python train.py --train_examples=26041 --encoder_mlp_ratio=3 --encoder_fused_qkv=true --encoder_qk_norm=false --encoder_inner_norm=false --encoder_drop_path=0.1 --encoder_subsampling=4 --encoder_positions="sincos" --fusion="prefix" --decoder_prefix_bidirectional=true --max_precond_dim=1536 --grad_clip=1.0 --batch_size=128 --adamw_weight_decay_other_params=0
Rows from block 3 of the audio encoder of a small encoder-decoder audio transcriber, named by matrix and row number. Rows with one number belong to one neuron. Each number is 128 + 24 x the weight over its row's rms, rounded and kept within 0 to 255. All counts start at 0. Numbers have three digits each.
After each neuron's rows are labels from the 100 clips, of 14976, where the neuron reaches its highest value: "lies over" is the class under the peak; "strongest on" is what is common among them. Only what is clearly more common there than usual is listed. The data: Morse code for random letters and digits, with fading, noise and interfering tones.
# fc1: second MLP up (encoder.blocks.3.mlp.fc1.weight, 384x128), inputs 32-63
# fc2: second MLP down (encoder.blocks.3.mlp.fc2.weight, 128x384, transposed), outputs 32-63

fc1.17:126126168127111141147150090141131119129178094110082180131103106176124130129152142081099132098161
fc2.17:153157153120068156129140100129071110134103150078174122110137150140139122112142102144116079140124
lies over: the character "p"
strongest on: speed: fast; the character "9"; the character "p"

fc1.12:111161126124099141154077125144055125189108094115132135103132129155108126126103162102135161074172
fc2.12:110084139135149160122135096126140130100174104163101117170144126117104127108194149160113083102126
lies over: gap
strongest on: fading

fc1.320:134143147107152172106146149117142139150150156151099078125061117111135138144088142109127088127144
fc2.320:171090117153133115162121135118135120112131099126173187095143116132123116151145120178131173107148
lies over: gap
strongest on: speed: fast; clipping

fc1.359:104097086149090196098093122119114107139119139108151123123159148068129134103140115167120124125148
fc2.359:133146139112119123141146118138159200093099111192145121112111162142136125142121123091146153119117
lies over: the character "f"
strongest on: speed: fast; the character "f"

fc1.317:132079164149145115137147092178149121155108074165116144143092143130114116098141100124126150115117
fc2.317:139077156097128159149137157147168105133166130122081149133161131121116142120118140148150114125094
lies over: the character "e"
strongest on: the character "e"; first character: e

fc1.5:111109077115155181142101105116161142107133144136111138112074083111166117115120147125115106129143
fc2.5:177100181148149117133163152113144106143109121117136147112137155151079111124104161176088139138117
lies over: gap
strongest on: fading; speed: fast; quiet level

fc1.193:130172138168162098124129111170152164157158121148150121063180095093146142139107157130068163127156
fc2.193:161141156133160178142150139132176086103089100123104149125081117173143159156156160149173139131140
lies over: gap
strongest on: speed: fast

fc1.56:124144184136100184147137109161181117120162136122114110092082124164150125127151134121166134130154
fc2.56:145122118134115172155103165164114122124126151161101141135145111148133135145096127130081091156127
lies over: the character "e"
strongest on: the character "e"

fc1.226:138153161119117131151159146125118135129102096152130162112110169098146115093129082114145137101145
fc2.226:150133093101133148117133088117126110179143134148139152163143125176135140117158126117127130071134
lies over: gap
strongest on: fading; white noise; reverberation

fc1.157:104125159161140081156109105160142121087088108158118144129105123179148108073112173094143139099152
fc2.157:128135110120142178140136114131140164162155083141191139131103113103161118136123128102111117098109
lies over: gap
strongest on: speed: slow; reverberation

fc1.57:126138149144117121131127149114137176144113103092162079129100123140116143106110089134144104137123
fc2.57:104148108144121137129136147161130124115101123199134144131168120127128140150128149141155142122116
lies over: the character "t"
strongest on: speed: slow; the character "t"

fc1.261:144088108157107124137138146170161133092123148099105127140108092124109137112107135160126162137123
fc2.261:123110137146113126140164102108142145141115109117125121118136163131092141140136162137140044137145
lies over: gap
strongest on: quiet level; fading

fc1.252:150088117147114129117168132155128144154116111168112095102126134167126160073140139153129187124144
fc2.252:103134200156157114141100156122135093129139145158138122111151110101169107126173133138158099144096
lies over: the character "e"
strongest on: speed: fast; quiet level; the character "e"; reverberation

fc1.11:141092169130110092093180099160109121169117096106140151131126153180112118161125141150112156157138
fc2.11:129119127141174117149127113126126125154090146124103161146088115099108148183134127119113119104157
lies over: gap
strongest on: speed: slow; the character "e"

fc1.20:142153110116127128136120115179115150095120115106128119138131128114189149127133109098103086166135
fc2.20:144133122097102104106092115090120148153123137153099164131157137160100146113124131098112061147157
lies over: gap
strongest on: speed: slow; fading

fc1.333:119157112103107156123086160124149157145133135142162125119130144144102127077148131156135157135157
fc2.333:117159120147126144134138110167117106113119088159093088138113130094128130150157099099129107123097
lies over: the character "4"
strongest on: speed: fast; the character "4"

fc1.137:102156124092128138106114102151172145132111102152155144123184126179103175169140106132155115106123
fc2.137:101119111136131153125123126155113076132148160066142112121129146097154124102131137134114063139165
lies over: the character "i"
strongest on: the character "i"

fc1.116:137116106095127154133120160158114142128189115106176133143076109169148102135122112106130113117119
fc2.116:120101152128120100127164108154120111129114126128076136106176079129121110109111164145150120144139
lies over: the character "6"
strongest on: speed: fast; the character "6"

fc1.45:101172132153121133129134152129127152135100081123146137135137134121143132113095166148164091126135
fc2.45:105107123136124103136147080170164130101126095097111157089130118114148099131135136101116125128126
lies over: gap
strongest on: speed: fast; the character "o"

fc1.191:131087135121148155123154126162107124119099149166155153164129131140125110130086089146130148142131
fc2.191:132102121160147141099083144140123132174146114062114150106133129148124080150155124151169130123151
lies over: the character "3"
strongest on: quiet level; speed: fast; the character "3"; the character "4"

fc1.173:123124128133134175137155112125135165109147160119124141146120152165107107115117157112150147164137
fc2.173:109106117127120138126149141115147128107128109102120148119103121153122136149140172102097101126109
lies over: the character "b"; the character "x"
strongest on: speed: fast; the character "b"; the character "x"